From a checkpoint of a small image flow-matching model.
Model: 32-pixel images, arch unet, norm groupnorm, activation silu, widths [48, 96, 96].
Training: soap at rate 0.0033, 7700 steps, batches of 384.
Data: 36250 training examples, 81.6 epochs.
Rows from block 2 of a small image flow-matching model, named by matrix and row number. Rows with one number belong to one channel. Each number is 128 + 24 x the weight over its row's rms, rounded and kept within 0 to 255. All counts start at 0. Numbers have three digits each.
After each channel's rows are labels from the 100 images, of 14848 (inputs lightly noised), where the channel reaches its highest value: "responds to" is what is common among them. Only what is clearly more common there than usual is listed. The data: dead-leaves pictures: piles of overlapping shapes. In brackets: how many of the 100.
# convs0: first 3x3 conv (model.enc.1.0.convs.0.weight, 96x96x3x3, each kernel summed), inputs 0-95
# convs1: second 3x3 conv (model.enc.1.0.convs.1.weight, 96x96x3x3, transposed, each kernel summed), outputs 0-95

convs0.41:125089158155167096156150156103127132124144119135103174120114121143138149101138117087097125086108139119137107151088121116114164104117166092128126118136090137142102092121144117132142168090106147124108110125163113190136171158144118133157107127119105104163125129139130080070158130114133129155
convs1.41:113134094089149127072128121118126102143085113113076136095123104130135069145137142135168123159156142149129132057143132081126109139136123139110129121115102123133078106216137125145137094138131106148124144112111131113132103101119149133127130121114139135122165127129121130081113126164127092116
responds to: dark (42)

convs0.74:129129119137119099138147080130128148097122136119125113149119159131131088098140059105154133145124154123153188139188150112109116121134146165125123115166137153136153118149122128145122130128170109132105117094116114063138115135133127094140157138141115135143087122145065166078102122110112102115
convs1.74:170148150153077127127166137136136106111136108116127131138106112124097077177084154103130109145136119129123102130071112184138127138143117087098107122121119131110161133185129130097110125090142142151122117117171071199134136097115133137135119112119140109142122141120113155111128118138165128127
responds to: vivid (78)

convs0.47:145130134150120116131144136141131105122119150121113138177147147096104138152153077093115106135140079120094111133109117124163113117107099134116145124119123213138120137133126116097100012107158142136135114137142158131137143130112137129149112136117131135118128129132106181122086122132147148140
convs1.47:100134130107091121126132107108103172147126116118120113122146057132086146112159127115122131152136115127148160125140150174106116122122116124133090101104112079125165138116119146116096079133131133112121142086154089115095117119128123135110115115121110101111035135123122182147128166128149112120
responds to: dark (40)

convs0.62:115149096140097136102123087137162146117117128125106107160126149119134110103117103072151152123133094139125137100097070119053144137118104073135146150096139110145142139083105126137157137116128131113117145109148141059128153108145072141163131083132105153128113113111118141124114131128112131136
convs1.62:145072143134102161114112103128109110142152101147104084120128112114130127165141106133144140079071134136118132087170142149169118104140162087119139115136114155117105127122139120112081111102141114110107144097127111153110109121122085132107102111094176102106164142147093131175138107158155107130
responds to: dark (50)

convs0.39:169049126161147123120129136108129136106142151133116159139140046120133134097092091126107121104078092127093087162116142138148152144142137142122122146135133117085091097116095141127132121110124109120096171121106120149108136166121146139128119125111112107157162143139124123143095144172155131129
convs1.39:160082142150104114151139075128125127130141130114106097144101147147117084170157126164152119152188158146123132119149119115152130135111152122102153112137102141164133124104093146166141147122123165113072135131107130128142157128138050138131135131125151144130117130148106134206130113127114143148
responds to: dark (32)

convs0.72:151142155107141117098151140142113135153121095136119075115154143109128172178119086129111136112089100125113144140119102120112169142172125136106120120141103104133058100070103136104113114109117140179155138138120097144132105111108144161091111110118113120109139159148137094135146159102114151163
convs1.72:112134087127132158130122128116109108147131101155120151111134158116120138137147166148117137121182151152150137151142147129126145161177152144114129138140201132129123156223128154135154131112141125093134091122142154139115155145146136090136118131110127079115132121128149141065120146129100102098
responds to: vivid (45); warm (40)

convs0.9:125080116125113119170185148117124110147130120138125141142127122144126150136116087095136114098128083120113125130099121126145144096113159140114125147122137087137071120096094122118141117112121182128086137104120145153107111139129017128150147092106120121165134145129129126097147132103131132136
convs1.9:104146108104131141096135137101107108167136139133133154103126125146170172136102165127149151187050127166135133104112120136117111144127123119170111116118094129082125184163100113148080095126134092125066133143099138112116115109118133140131101128110136116121113135122173123118138125144151129100
responds to: ring (57)

convs0.64:110098110107141141123121123068105097124131116153058110156128112121147112146165110101121125130138129147184111120119133105168140110122190108145143110118128122135092123157116096158136152114154131167124087103195127101135122131127091134145134126145117144117134123102118118122080078122129175144
convs1.64:129094095080080103133119118140131124129162088133131133099087137152129135157150159107114109099164112116121106121142161125134108129121155125090132122135159147151131118124094146120092145094132175067117109114098106144147165124137140098156167114122113115151154102138185137079109130131148082121
responds to: shaded (82); ring (30)

convs0.86:123146147092122085184143104120083124141156150043138121150130111165150109102140088084141125115158124110104117106134149134126144134110118135155094147116115122135101124113092115125144151154132134117106064124099105120129096153131128130131155112146109134171131064119124121117125123152145157098
convs1.86:163134103115105131147109149099116168143135204125103141120077132119100091124127130143129125158158135130141166163137116156137128101143121124133102122148102137114140115116077111130076073131162138150119135124166112118140094122115115129121125135097130101099053133109104084091106112113128126113
responds to: dark (41)

convs0.88:126097145168133111135136116116124124140150125139086152104120119111164128111114136137131129121136156142133096146125123110133154104112167097101110102188109139127113079120143142142157151160094114128164149104171161067111106179132117134147112117117134092176158128134122117139063137152160112170
convs1.88:117139100094133136130133033121135126142131145141186137139119113141144193138096127102158113074127097107130136115100131154158140160133138122104119138099164099110101161078098118108095104115106127123136109128106127138110142120123141129152126116126136112115107111133087140073132125081136121104
responds to: shaded (88)

convs0.38:136146095114129149125086110137139137165138138150130143110103089136120122116123161132095112100140099123150143150132134131143064139098160138152089124066146141140161130110131156152119129115121119148106130133137138109107125114091079143123150150084096134124145098109094100214084107116106130130
convs1.38:112073138141142106113135149107137143129123133127111093123134204140130137132129134098119125113125107122117104119112111110114150205115110109119112117137100114112129117157084085115153108121126099107146110108128112158124161167160163109127136152125117132133142140159148170091142117109134037125
responds to: grey (37)